A small image captioner, trained from scratch.
Data: trained on made-up waving flags, 97500 training examples, 25.2 epochs.
Rows from block 3 of the text decoder of a small image captioner, named by matrix and row number. Rows with one number belong to one neuron. Each number is 128 + 24 x the weight over its row's rms, rounded and kept within 0 to 255. All counts start at 0. Numbers have three digits each.
Before each neuron's rows are labels from the 100 texts, of 14848, where the neuron reaches its largest size: "fires on" is the input token at the peak. Only what is clearly more common there than usual is listed. The data: made-up waving flags. In brackets: how many of the 100.
# gate: MLP gate (decoder.blocks.3.mlp.gate.weight, 336x128), inputs 0-127
# fc1: MLP up (decoder.blocks.3.mlp.fc1.weight, 336x128), inputs 0-127
# fc2: MLP down (decoder.blocks.3.mlp.fc2.weight, 128x336, transposed), outputs 0-127

fires on: "pink" (45); "red" (11); "purple" (8)
gate.275:075125115126134106116161155131106147179122126119110157175124101153144161103113132166119101156158106126140138151144115091149108149117141139164087160106099131079124103166093105122136084153135099139135097131157165140092127113129119102161152113085083153120100137134136153151122133140107104119078117113121154155103138133154130124147160141098116094141135104139173153108152091100143105161134
fc1.275:133105120174143147162119099118128113103117124160109135110143103168105119143084170156104144137117107128127147123115144166130132141141140130155132126143157137109106148106128115108092148129141168101134154123119146071139157095184084126082137154119163083147161109097132105141119183118120165127120138121098090084105184156104131116082135159126131152128131105132098097130128152144135178124112
fc2.275:184143129121159165123118106131142140127152076109134173149178142165086101179120110146138125133105105136122173123113113124123138106115110135115127168120170122151168107120110135125120136137153121103058132143143138137118133130149113172132131140111147127123138151107166152106145159175097148137107111075094074131141131107090091163150136123158159119117113108161137168138150125136156113109121

fires on: "and" (30); "a" (30); "many" (18)
gate.296:149081101092104114093096133179160162143106151137121077133119141123085111123124124163146098154169118157146131187158129103111113144140127145150135152114096151125157139131126132136124140110101106108141111114134113161148103107153096121090105142131110107155139148124116093126121121144114093128128138118179175108129143103163135079147106117147125106148131081194125114117101144173098121112156
fc1.296:131139125131156089148101170139154098095106131117117125089125160114151109121125137126093148116125154132089141148116118148130136131140087126113136140103166101183129136187126132160157097135125138142155111154152088133112157123136150150149138101146119146155161082106143128111133076122114152116172070095090150105131109141136112136129136156086089131148124138126137151150159178103094103149077
fc2.296:068085148151137111149178149126157140109102146172142146136105075103170132104105113152123085169153176117140146131099137142124087170116084140107094083127105131131122166105128157117145110144131128136142147164104141169109136125098157105134101125128093140129119140116117099104113137128126146098106123133097064115124127133147141105153113127129150123103119125139160150092162131092132144092161

fires on: "<end>" (100)
gate.34:123175091096097104137143118134115083120164131130123128108153165115121132087126124129163170133115127125112125137147173152152133128140105157108131096087068109136172078141132141154091146139148106165116125148144130087078157147123072118106140160131116100129147125121144082151116132122143125094112149149157123185126150132170146161092167087135103132112121114129123140096139108132127146118145
fc1.34:130131121135177135100185101118133121116137143189104135099145157132163144083123190123164130161124147142119146161115117167096152124141106092140153146126114086099186112113142101152103125110132128111091157149130151071107134117133124108093163151139102107115156120084143084115130109089112119132149145136138083143088127122146118116096146124102153090134127125122133154151157134136156133132137
fc2.34:160116145132116137163142137058083111141130106148130103131105108156123135149159128182113103092168129106119141102076165159121155176131122123162138151126128092175142132108119113117175156134127124144113150183122161115115100135121147141155115164132151111099111099145133139147137155111144151138136154132139125153119122150132147119115164106165109132118097186159142152136129146111089080097124

fires on: "upright" (100)
gate.251:152148175128178103098083100175115117143140103168164116118105134116141103154156153103098109159142088174143124139123116188103095130121158132097181132114132171151101153146141104103160141114127102115144082117135118134147125106146123163107164137135127096123142121103126111075107127114134139133164160114108121122102105111131089134126136153113123144127133123105092103107112127135149075161101
fc1.251:152184173190136107151088089170126098107152128105169112127106165143133091140146138095100138152150097139171088112126109145093108149121118113133146137118153149098113126156116110125095125156167149094139134127116104083116109113129110124119168135166135117126130161102162099079136130129129126149156161112124121130110153122123100151130119123109109132129157157103110114097125137127095121171067
fc2.251:077177119098160180134124119092130095157120157113122123061095145140153122134099133148112140138143125108148133139171114144122128115144125105147119148122185107117124148174138099151127123124154130167118107141136108132130154104102125081146097131172138131146150126159140109129120109162083130159098148145155154098140090126105116118119107072142092088129100129119125103140158143093159125163101

fires on: "grey" (48); "pink" (35); "white" (16)
gate.41:119117142139144163149162112133147110122089161121145101127134135121097138106095140137159145096098104173124153134100130107115146140148171090124127110170132165117129092127147132168125107122152123164119153136107142125147165152173126116100101101081122115113121169131153108101154064127160138118089142148092135142140103112164166153137146115142143158132181134145098125111085162153075132123119
fc1.41:135120108152117143101181136121116153155091157096087141104132073135119109123143173090142123117159111080161131105129132092102117116126098122131151180133134158144123129139124083088132138152138156122135185124141076124136134154088118064145118160095104095121115139162139132106144145152089148127131118105131125162117155110125118129078129134122091087125127119118138101135161141108126106159157
fc2.41:115152120127080100159117108128108140091133141140136119163161122107141153143137155092120132122156126118160114114126141120121162093158107137131110131170165112102132174099123191155146145145110142162164179152113110125131131135128126147109138116154159093138144130122095137133160155100138118160150166143096144096156129110131133101123135063125123156074107157158092157101126117148097143075107

fires on: "three" (70)
gate.117:151156195106154161104093147134119108147140144116127133102143147127109108106126167137114072123158107125111110141130130126108131105176086112109170131139108141175130089127161094121069151118164159147123142128140146144121109140135135139136136135177102129144170107062137118113142143123157114116134113121104094115081151159123157188170136135121095133153114136133166137133142109146117147150124
fc1.117:142148160145153149086134142107101078144142125134153129103122115130141096147084147161112079101100149124101117101142118124121115128109126112160184124143113158132114113113144126165131153152123136120091112154119155104135144132141086133119121140132126162102138133069125136115101126137102105126111101106143139152076083131111115151125051154107097127097131170118156079094086143089133153140122
fc2.117:109126177118120155093129102151164094163127112159121125098113124110111153101103139153107132123105179139121150137143138161112123120117098121161158134130133128108135109091121120124133124083125178162155100119088128107174120168119148157103150124146146176135177095103128127145180124125143137156134122107159176128136127171113135141169083091112168166126168098110122116161130106116121141120108

fires on: "and" (80)
gate.81:149103125124070113127157128116148092153105135122148155148076161121118146122125132093144123108156158135167128133107185153133073137109097132142111135140152105121155113120108126185121099108112133146146076120125120123134127127098129128119130139165155125131135142151122118171104127141158152117074124153097141099096119112159122182137112138100160146175143117134102068176093113105135110140113
fc1.81:142134130108215132176107158125129125121114102134143130108174116109114099148123144142144123133085101097078102106160131128073166101149117140118126124133108154139138142131136106105103154106164113119097140171125129144105134124154127133151114136171081142085097181101146125108129137158142154167168170132114143137128116137110152117105152128119104120115134150113168147077136136167110116117151
fc2.81:146071085116126168147159114112187086113107133128114157102103126106144090125135094133134150113168137147101140145092142100109140120135143132172146151128089161114127159124129125124110121136120114112152112111092165142143136108153132144146075134120109114120083116157113100105095111133102090108139100129123130145146146137113109154122089126106122129114154081136128101116115076133118148173205

fires on: "a" (28); "and" (21); "yellow" (13); "black" (7)
gate.88:152163121141102131142099121117126138171130099139127160125120135118154139072108105143138153114115124118148131134119072122136121110154141128155120097163168109190161139097103123174121144173094115107137090108062158115125135145115159131149119136116128154151168161179121126112126102124140099142173132132080109154089125140133129118142125122120087152125164123128165128140131104143075152146093
fc1.88:137116146108090109096134098113124152164136148145152115109157146153123099109153121115155068099123120158156109128135103123151124135156131148151137103108097125155129130096148130129094122188177115071148130111133181097131077168125117148133147145137122120138138169127112137107158140135145138170082130138096064110128111126165104078143117132137146125099129109159170153130129124170133107131130
fc2.88:097175145131159148130121146134152125116165140087138126149122150144149124088146105114086093096149109162150099086139124162116088142127113162162142144140120136130105122133140144167118117074121149112105139116114140147130150110128170108118095152131116164125121128097075133146098122086117129139083121115160175171093134124097156123126163133121087177151109147126149112136123145166130120080168

fires on: "pink" (80); "a" (8)
gate.277:120120128167133109101126138160187123139102146089108113149143125150139141098122148200181135102099110117091102150129154160151101121142140116146118135136108119158122106141120087145103172128121123126141100155113148092139139125051146157137127143146162099153093123109170079121191103178137115132140141117105112101130119139143113137145131154150141093128139120107143109126136086130126136110155
fc1.277:128114148133141156116123106149143150153087144091148091143121139164123084102128125172168122123112108163107121144131149120167089118073161129102130122140110130142141113119134123145133107142127124132134118118102105115141103100091107134137137139126145115143127145133182062121163114161148135144147169135067113086109159154171115117132141120184147121092128146132074109111105127087108129174160
fc2.277:105112112131187169127163113137125127115119123121157130136124154134165090119133130116112139147123152172131134093158135147146125136161104114143138099092142162164154125099140146149128102143135183130123128110188150180156121138104133132126116110044136133154148150168144126091128167128113135157077117137148120136138131112118134114150152147114105145131167157149116111157180143134117111130189

fires on: "upright" (100)
gate.23:152131144136145168077109103125166103142146100143174117128129147117103092106152146136115144106137109125152157125147123146126154131109122105150137119110140111187111110128153153134164067166125135090156138145148133122098139146148143110142127195129074122147155110066139097132111099132142147142123124127167097119154130152145095146112100144088148127144146151096122127144150140076136088151093
fc1.23:115155152103118104178123092103144146101104152140115163174123142133167088159104086117133122154104126114057111120124159172155115129102100156108120125112127102099123157114108123096156108124098108144136100103113121134130142083133110139126162120108137120117129097145114125117127158134138134134143156156145143131120119138117134081140119165137126114108063075173113127173159177118086140143135
fc2.23:150154129107169130062147160098134129128155133080118123145144108074111178113114141106156142093115124109148147153132116146148141121134128134127122172113141108098138173130133150156144137150135106133093127116132123150158158128144095154084130095146144135103129112098133129061109172129117156077095154105107153147120116104123092114135110122174091145142113123154073164147116102115119130119149

fires on: "and" (22); "purple" (19); "a" (17)
gate.183:129151126143143130122132176156141142133106098136149152124115125136105092124124108119121151161161102159158114153099126088113114107147139112116109134169132086112138136188134115127144119142148130098145075142162185118078137136115132105143159122072165122162112140146080125182145127105088120149151138166160072107114130107153118091110151125124146153137102103123127154102122137142115094153152
fc1.183:153127123121096159150152106098107139123168142104145098067142189135172162117116111114124107099103165099096158089145112158117144131153132119151129109133144156146148128103130145137121152112090118179130163141099084119139153120141122142158066120161118176112174131122108139092152144146165134152106124139112175133119108153118145151109110133152118114118148154117090111134094147139133153097135
fc2.183:138139093134121145146116123091108115139094074138144118123104172147108121093113109097116171117131117176089112152107162148158156142140126163135092152100147105142129132174087068105150118143135108156103124104137097113098155145113151114138141138151150179103101182165101142161168121105121140121140139117103121130117097106155136116135109112096136156117142138156122126079127126114162097091136

fires on: "a" (57); "<end>" (20); "and" (18)
gate.96:126153165095139108110141083113169122092105133120140107129156141133108154170109090107100155121116131131121094137186122149104144131166112135208181121109135102100135123115152175104152106119123124136134162130121130127103109087074164099150154104142075132171151141123122110141128164148096106141111119136126129138152111130149144119107110118140151096142112131122079098161123165138136123140139
fc1.96:081138104136118146146158172141141140101115115126146122152124118168108133133060125099120131145120162130097150096120125086129164101111095128152123147145117111099167141143127153115140105147088125096130158082101140159112125186091144108161113100080104137137124124157108085126128112100112104146151116091157121110181146135101141149106111167078117148128144109154123160117091124143118136113112
fc2.96:136118129144137121121131138102152161130121126077110171120089131125142174153119136106155167089100059124140109132141137107105140155162109139102185138126120184144084125131075124161146079098089129132090132146168118133133112113131126122165137081156099124131122130120115130112112144171089154139097136145111130093114127113148113140101144151115119101156085121123126141118173132148135125088146

fires on: "," (85); "green" (10)
gate.143:161140118123143176141133137136107137109119125146117106108138103081116131111158117149168109156155150149112150110203139147116154147154152167139151108082136155160075139132135138138141151110185154119134139122140075094123100075110106145109153141138127107145157110166098117135119122143142108151134118120150130156146070169142133136129108106128139146156138128166154153078134134095162129148152
fc1.143:116133172115149085123152098112160148109138119104157143105111111167081144131106161088100133169151156123154136131124097162124149093107123131120135121136080133115164109112128126128160125123143112097159111135159123166166098125146159123125093110144145148138110095078103134141106124145148173147138109171142103098127127099130086133157134125170123149164099115134147126135072133148153154081167
fc2.143:131097108118139155084136107134175145091097134149115145154121159140138094161140116099102210173135115131122119147126160125136092128121169083151120129163131141156142138082167140119125141157145137118155122078118127122126152125070158133116129092112153097115141149142133142116176133164149154131081131143106101160102116132187138146112134122111130124148161138138136107117094093142139108114120

fires on: "," (83); "a" (9)
gate.334:127114066157125135146161154136086138148155124168145092131127125108091139128119113118111108139159112090151120092134129112135097127127131143124125075138135130120151106141123139141095121146159146123146159109150130147081117133160140187038137106137177130145126148153118106118135110127127144137111129156136134146127114136127139094134161143147181118105106164117078140078149115120143162116184
fc1.334:123155095126158138123162140087073175148147146179115130113134133093077143113129145121112122086137105099145124096154113142167096118123159150147143109116152141128132107140089152175117100137142120113136144132142112121103122126178147155083140139140157124145144104136105112131125126168121140166126113163112114155082125141094142105146133145188150126104082167164112141098160119107119154115165
fc2.334:176120185142113105113120162121155112133097107142120166102120125140120134150162103133092112154180122101120144128139129161144148162112144142148130147125141125116105120101096125206140178133146100128123128102132150106137108145076148168140086121136124121121135093101151133137137125164128079125180112133122137120087143129116120063152145118115118124123101103100142150122162135105132188142113

fires on: "<end>" (46); "blue" (9); "red" (7)
gate.47:106135124102111143110116121120114155146096086141122114130133155161138136157101168123137114132129132158130124101158138107130116113103144096168097140173110078132140183156104165143149123160132140155162148100126118135102103164167142135134166118112131176108107103105096130126127130111181098110139130164122137125135112117128135146112129127131175093158170127166171131159049136122162148128149
fc1.47:122114151149132118131106191118111118104131176123128113138152132148144101091130137160101134104116138090103114142069130137159134151164128161107115112108091192139128121128137116103118151095120126107129161149122148091127120183090114143176103124132138111103146129159167137137132114164080106140159131076116155165144137115152121124144112137091102115117134125088147139094147091138115116118072
fc2.47:114146167150137106119140091147119101129139123126113199125142144138111152157131148122164088080123131071153140166122135122144156122122155143102103130104133075129137147090126118136108125103128088124111085055091129132112122197138149101111123138161134131123136104104096110137118105123105105116142113180109150139076112111107136132116143135140123095155138081116095099135146138105120146116114

fires on: "upright" (100)
gate.74:183147141137139131143081120136154110126102125132138143093136146126121132102139138151120107085082130143171127128114142115092119124142145101145122125133120138099102123149096077105141141175095129090205141122161141063135123135103129128120116168150090123153159126114146123086122118131088120121114166111137131110113142115147117204143101112098159102123120135101145123139098104137167092138126
fc1.74:086090100123096116104174139132095153137130151118082114146116123138124125129108127132156149122165124093118115116103098107145119146144128137132107144132095082136188137123153178124122124057126123154093114184104117162138117130111143120120161123103165141093130131142125135195136134151165102094157099156143142104158099140123174091162173156156133147134140118152128138118118138142133134123135
fc2.74:125092092110134162103162110108106167090125148129089160171115080133143130151128120088177153132127097130138123147132079124155155164097093125125120145128108146136141136116111112167131094091123136127062077090166122180109128126119116137128109129160128125093096127105129144155115128132142094126137103108111078144120126142123155136112124141172098164144148124115133121116128132133078150130173

fires on: "and" (32); "a" (32)
gate.6:160144131157152117099137133162159143123109135163171152126143117114097105141134144151109118187107099176173077174140129094150093130095158136150113119144128133153101100141140109145091121131155071157130130116148148165110154106119143102110122119157121148118086133119133120119122133120098094126124097160130121075110125121136141113129119106121107183165117144109109148150079095138153089137158
fc1.6:148110143154125119133123147135125120102186094073169157117100161119086118142131130147115153095076162080089095109126114142113139125162146093120127084154145131154144141135101117096153130130146140145110137117165129125123124151143109175138109132164086116119121119084166124124088148140162161118126133148114161141148111144159142124080132199130156114116133140158125155114160119119140156127103
fc2.6:141099156075114112158138114107156141164132142144139123164156159132135125186136067149131140160112154085106168148132117111126157091134152163110147093132153109096100145136113117176101095139097132153114144152143120101144126135099105115119113098141146144135131118157106144141122204114132127133120130163122128135160109113139143111171200141141123128106122134099145130091127099166148150143130

fires on: "three" (100)
gate.294:142121141095147123183093151152138119149129158120096103112114112127132126144163103115095158134141169109127164119144160088135142120133146134124153119141129126138117124151096129099060146102169118127125134131162112111098140120105148120124131088161097144089121067145120106139135128150103089083128112055132114110143084174155136143133070128106118128118126099135105177112102154116134116137130
fc1.294:139181101156130104141139162126122136109103138133153137149148157140120144144096115133148100090141169176148143145091116176143101136152083156096115115099147119129170108110162123139149122115168122136140130127115096130089188112100105135088113158085158125149144133104135146117122137112135103121147103169155141112107139136151136114071167124176140139115120097166123104128128097158087165131122
fc2.294:104181127181102110139111109143147130126140087096114110111132169081113094125133107150127132146118101117142148104133099108113158100151125115085112122090116115121161123121113151148084148127092062085120082101121130154113113110140084126130147107164126139107124107101114165144102132131079095106105134114152092105150135121105123160137136103129157118122127153162100108125157145142094070144140

fires on: "<end>" (49); "brown" (14)
gate.262:122127108091112156150129158111111159149168127134079078143136161138144150141147150125096109170119075143137117113150132136119098136117131109138092129135092099149126126111118157119128143152128192143137132134146130160150134120183196084139113127130123159137167108063133116150157104135144112129153109107105100128102116171124151103134142108156140130132166129117102131150119126098144188101139
fc1.262:156146086120166088121129131145149102112113146142160130122148134142110114113137110147150105104129137115130116109107124143139165181188112173134130122101107161140124132126135128149084163151164113125141160120153142105070167131067099122202109132148153145123136148120176142102113133134129148127150158109141107093116129120126128142088139143120126112106127110161137104079162096129141114178103
fc2.262:155155126187159128170122100146125136135123107088170115154147133156126110102103130114088122130138087168106108173136145117154150151163114097146099152122080095116108141136135126108144139157132124113098146100143132112183109127112134108084158120123148161175176135127160137133150150127120137104073123118114105152108109137139107127153158125163127130144116122151132098138172157160067133122116

fires on: "upright" (94)
gate.160:143124107139117150134141171141131125132158129125156122143125107095108087132120099105137116116116172144120112117159139175142089121129155139115126116155140132107116156190089093091087157128122148110101162129150153089097163145114150148087093119120112114160103132124146134135148108101064134155170156139093159141118142159118105092131099082078147094132141142160160108146129109155111129148125
fc1.160:090109104122124143102109092092112122128073087112116142167105144128170070145120153142104141100175128128152108113124122108145100182110144116126159131148149095144152128151118153118074120108156139097114112091114169096086127177144166157096109121108174141154093117137155120157097104124142166172130128150143150146152161140138119112128125154138126140096125128140149156115147127135137119150138
fc2.160:099123131111127162090124075096117160075110110135135173094125106141149176175135150134098168118167133131124136126147107143134139147153146149073159139145138104111131112127140121150161185161107151107102134115131140140107123131118100115117139137149133095095140134082107115176146130118144098140160159152140139125148072116169114143102105161174118128157126134124120158149122112122112144138075

fires on: "a" (90)
gate.29:112108123125161152136079160126159136144150115170123141114140128094153133172099104132119149102122117136069144052141167098095116101155106131119116115130135117156140129153127173120106142092142105150133175106139160135131113079075178088125142120148111124139148101129120148151136112145162162139146122116150136119094132111134103131156140141155101157130076130157122118150148149082115110143128
fc1.29:146149151129128102104149112104124097146137157103160061116125130109125123109185123120109102145103116148129106183127100182177133137103131140142131134113141098141102108118151126122110125138103113163123087213101140092091152143148110134165123117120091151118103132115084125107112122118098124140150126144115124146147114150120149108110136108105149117135134139072135147071116158154176133133128
fc2.29:156121106121154138127137140159095145123139100117141149089121111152145143094122077126108110104106097104123141132099099155118089106134144116185123123102094153151131134158135163094117174161158132127162163052091135123089121151129118153072115111123146148132147127134110151100136147091125129106120128138177098177123124111141131129126154095091119160107138079123134141133113103148090137146113

fires on: "," (99)
gate.229:120104121132158111119169079166138176121165129146141130087151142103172118127114127123108136148106113130113091095130122122120149102131162167112150106088143087124106149139195124126128130116139131123136159154140130088119137136120110103119088140103106135139142104142139130140134180175123134164093181114138105159093098162122107107131120122167167130155129110194136090166119117117124135118147
fc1.229:136097153126158147135130068123136121072113152127185125129177123165140127088148104104146125113121142156133123116093114099139103152107176166140113083127099120112121121143125158116091093154107152149121140132143136079082099124138140120115126145133109109127161097107145142129121056123179148145118145103150110137117119153130114139155090107137114160118149130163121123160090124091097106152122
fc2.229:139111150049145138072137060114141140129156099137152099137177098083126173105161117129145146120137124139113115123130123095148161150127100178148113102159153095135159164163136103161122123114135107114132141121126132129090117113125106141134139153168145113118108129122120151140144122148146149102117149132166159137100137169118142118103166171175106145139138133161118167093133128139135163115135

fires on: "grey" (18); "brown" (11)
gate.141:093102102158096135139103129097138127143167111137117149129151138146119146157090099151095122140111143117121134140120122056137135127144140136134117147106151173109137134106129127121106103144123095122076096140099082126116108123107116143097115106173095168151141120174140097182091109136113094160100174142108141156102121117164104150158173118145128129085148130137099107141099121141179114115114
fc1.141:155158148129097119132132128095119073130111124137136100149160102139099142169134127126144095098096134100123091170126096072118096151116153138140116122145133180139194110132114139143100088120093139093095102126122088144083140176138143084131134098093116123149155077148112138164164148133139129144104124136155143152134145116144163161112150141108158149108143137117136157121146111123127150117157
fc2.141:123118151095138141140111137109126110099132139121143134133104158148151118146078149125154132157109095109118125119111141132148148147112144092153155122092134089098144132126088152141134134116112100198166142121099113155111188144116140129151141115128083126181133137144122129138122146115124180140139108142165154162126092124146094091172135131108138156071101138100089143111084089138163144153094

fires on: "pink" (38); "<end>" (17); "orange" (9)
gate.241:112102149167140116110132146141110115114104114157139112121057156153133127087129117090152091113100118120088151167152126138160091139107133130160103113127092125116157178093123114148088139103129147128118113118166127109127113113118145147140137110157145112154168153131156114103117066122153101164111165132102099096105107123164126131104139119133167140117173176122108132113089103119125154168152
fc1.241:146105160139070082125123117121156120131120131150102102139150097130117104127124105136116089115093114144144122113090169123168121096123135129126132122104158175152146140128120135165072114109106123128145097143198187105121141141141168161121117139120125123158130119131139086097115129083102117100117121142125151119125146150148158150175098141194110140095157142162165110144126114126110129129095
fc2.241:125168130105127128152127138108101172176135098161096152134107119129143103158102129177160112110132119114121146128127124158096125111180116120106158143125099110127163104131085115106107122103138129144098115102114145133156163082093127134135106149114116122141164113141090159114119103178141123128086110085174106145083109141139162094115118122122100142137076107111065100121126115123132112083129

fires on: "<end>" (22); "teal" (15); "white" (14); "black" (12)
gate.15:127142093160167105138092146138146113110171098124148060089140143101128107131119096144162130171122149117153121087119111135133117126182105134125099094090162098150151087167180150128117140122095114118120105128131174119135152133106130113127137099156177138109143148167118129129110110144122119123148144125135107147114163081128152107118118069112120118095157124124119125090125109139179156128107
fc1.15:112133148141108145130139152079113123123116122128141118132140128166175105145123148134125112138164121121141136115113109120136102114079110070142125115128108110117170152103148137110106131143168133096113096154128159130107098170146143123118174136112122067124154118124123107144164146051145115136080109168121140157158127153133080129131057144149108097149155104148160141116105119153146112160118
fc2.15:101150115131118142149119149113118147098138162147160179134078117100148107108107131128122106094097101139118094123092101153138141145135102139154121138141087126167134150152141113127161163111143145170152116158130140126089113108183138073153144151131155098123133147152141119129115150079134114138145164116133118127156163156158124141134140145147134125107069162143076112120116144180084140102093

fires on: "upright" (100)
gate.180:134126119107121155172083123150133132140128144185089110122148126139138116134159180142184097102139098123133148123145121154099119111136126138135163147123149134158097110122149129149151136127148111116161102103171106088136109127159120099134140128150123117146137151140103159062139132112117134157115130109107110134136123110173152143127109120146155107072170163080097143133106193110140101082113
fc1.180:118146133112132149145116084144142114127155151144122109126154122145152158121142150103173102099135118104120127182120109125121126141081128132117081125099127148148100132153146125120144098165087120102159128132142103122160103175141145103131181164146161155145177117176131070102125138156164167140128161131107107132159139143115121167120147124107118126093150161144109153119103083104175119096113
fc2.180:111178145144109121145172108135145143056129125121100164093079146115089156135158135146108106119087121127119166104160112111134110110119103147137183096171149133140189119131102098149089130134137166136133125113128124087114173131095104157151127121117135124100151107092111134134155107117098099144117109113136145141117133117122134075113113137097119105115123095140104145152111161116158126167105

fires on: "," (74)
gate.255:114142131145107132116129103134127092157122103125138137142128114117125174137154158158090105167100116118155105142130111094103079142167115152182136158119096105134126132119095137174102124083140120058105134055144122145157154122122145140125170160122152099124168116116133159106125110093089146115154146125115125107098154092129115111092161129140110148124106122078120145119160124096131133128142
fc1.255:125100117122161133129122074111110218119138151093139141114145138129137144152096135158119136135144147075134100145096110131153146141129137128057096125121151123087137165091124141115130121163118135191110126138108119082124154137152111138112121095119123131093106106148094129140119146144146122104135174118151108166169118184114118105124121158154113133118157136161149156114115106106142144103125
fc2.255:161099106137099135146156143097164128136124112092168121152155122152102135118160143100119109124103107146126117161111107112128118142138133151193149137156157186108167148148124098111136093151126111090146131105145107116156114119151114117161127139162106135131131099217139102105121126119136168099151177143139116134136136159155149121124126122097103144095114131102119153087099175123130110146167

fires on: "and" (88)
gate.247:060129095115138144139108110151104121100127132130149155166117128106146108124117171141167109117161133112134105131177096175103166181145165124140111120107122155154115106145069151125127108119178111109117142162107143131136122128154162153093117159134152120121155128121137087149124124160142127149114154135115133161132118123160134098121171171129117166128114134125130097115115096159120067113084
fc1.247:085110130120117090141122118141121135131118113112118127098152136166130106151149132149141187102136142091143128115090163132134193110138117146111135146176116131079160164111109126115119172149129127148132138127153166119130135147106078107090165124118084125099137139158127114088155102138160149112145137092161150133177145107123170143115122152067120125128155130103103128151111113069107119137118
fc2.247:161161113120146121121122138132182132118138155130136093115114114141152113134124121102125173134123116130133123132144140142148157150115126130110126102127170170108146154154100181123108177152120124170110135150127142133115109131120166145134149164136074165084078139106140141109108132155131148094091137112157143176149174146154134148168091165099152139139105113130098119181154158155147100166154

fires on: "and" (31); "green" (12); "a" (11)
gate.305:083136105163133138143109122124172155128125147123134128128131124118142160095120127095140108185112162132144123114164146125152112132166086183113141117126143062155171141072110091111098141091126122091093113146114122119080158115126155147144142174152105136131121125118143108098112134072105102155104129123153152141095086136119152141134172130151141136144153123120113110133122106097134089157125
fc1.305:140153120166152117132092149178125127147099135147147114081133109161107133118106131148090102111149127135140134114123120174146122141110138110109141126108120103131177126133167171124132167129101144094135127140098125162170119129156111143117140174133134158184107183131123144110129132072158118138107162116118103085097092097133153143154124118111172180130181135118113133143102130163117145155146
fc2.305:115181161149133108107157197104154145112148118116147122137133129126150122073104129138139129149106144163088109132099121116095117128166118141137122162127118148145167158099136129122114145109122119137102131087122119161158103128145138136105124141116134129130147140098061087154095124097171101123154143133120141130100099082125091132148140091095141109175085102148107079164142136137149119104157

fires on: "grey" (95)
gate.306:167124097091150080109172087142129118121117140146112152103143116116155107098099117146128100166161152143102159171092143143153135123127160128111131133108121138099141109126156183145141157091145092142118159138143156138144114125169107143171102096115116094097131164120155142110167110104081143113144114140097119166105098101123108125129125076135147150132156083158108109110160109113135129111107
fc1.306:123067118157119134141154105136157147151141085146084140122108130128097131113117145131137151177119161136111133134159154137155116158129126125102098142141127159153136065127141121108138105132141116143099117095152084168098109123118090135132077093133127077147102133087131143150142148122153129095123110125136144165116085115151116137099127084112117142117101162167093104148124153071155153156148
fc2.306:128119094121136077110086136129122128154109169145138116138141135160160141145106113149110132111138180082081140115132152143122132136149147136153107157094116137157148110109140163065199108141119128116140146140120111143169099147127111124160167145094154135120163136134107122086117091101128146113124136093104129084142138144144177125115115154133132086103183124112151100098157120118134118154161

fires on: "upright" (100)
gate.124:152166140160148118145105145163115119119110131116134105105134140107155114153165099117135120123080115135133170100120148157104137129135093129161137131145145157122106130146088126101108132160108147073165130124139145099104105108098134116144140123135125136132181095162112107126176123123066117155126115106165157110094148124094109144111103112114137094097156165080177092098096130121165105121100
fc1.124:092109104112173163164135089101123138088127142136134129211144119120091160120108135141135155109158160113129129121130132133161111154128104162119129138113113114108136097116140146148118121102162107166097142104083124143156130130135107135128079135101144122128121163088116158136143102171164137108184143109094106133151154118154161115125138172159117148102130117148091133107137161112087173138140
fc2.124:124099121126099121110072110117108147048133161144081111126114072148149150124111145114138146111122113127111116142120144129118136088128112150108143166109118121134121147150137152140130154126134110121071142141160169151125110088140097164149092097113080089137091137083150145134114121136120100112148137088133107121168115113148155191137123121139127122125127105126085110140086117146124128110179

fires on: "three" (93)
gate.200:119099112160130169125106086102144129113095173151093138094153144098119149140105106115096097145109077139144105123076129144115142108165145120140109151133139154164118102161192080158130143147120095119125146107116143121134134161078116109130117111148125124144124150131108159144096139123156149116131171105119133096124103119146115104122099126113186136152171121123162162094125085146146151097129
fc1.200:117162074152124171152110120155168173126113133163114144131119162118139164137148140094086145135119130130136126171102119130115100147150102108113138135134136138133122083146163135138112132102125070100119118092093136122112136109097145064159111147152114143127072119147124156136127124078149135107100150123096101130138147145124079119124095117113150141164127100105113145126100121203106138112131
fc2.200:160181111113111138135136153130181128133106125151098115153119086102153130120104109106114152116160135129146124161090135123157094161142164118122151152125129129131189097127115106113118135136127144115133119094163134118100099106156131143189152158156115116125169146162155160121133079135119126116132108166133110141130152112116081139089127048098079129139136141149117152107112152115146145109147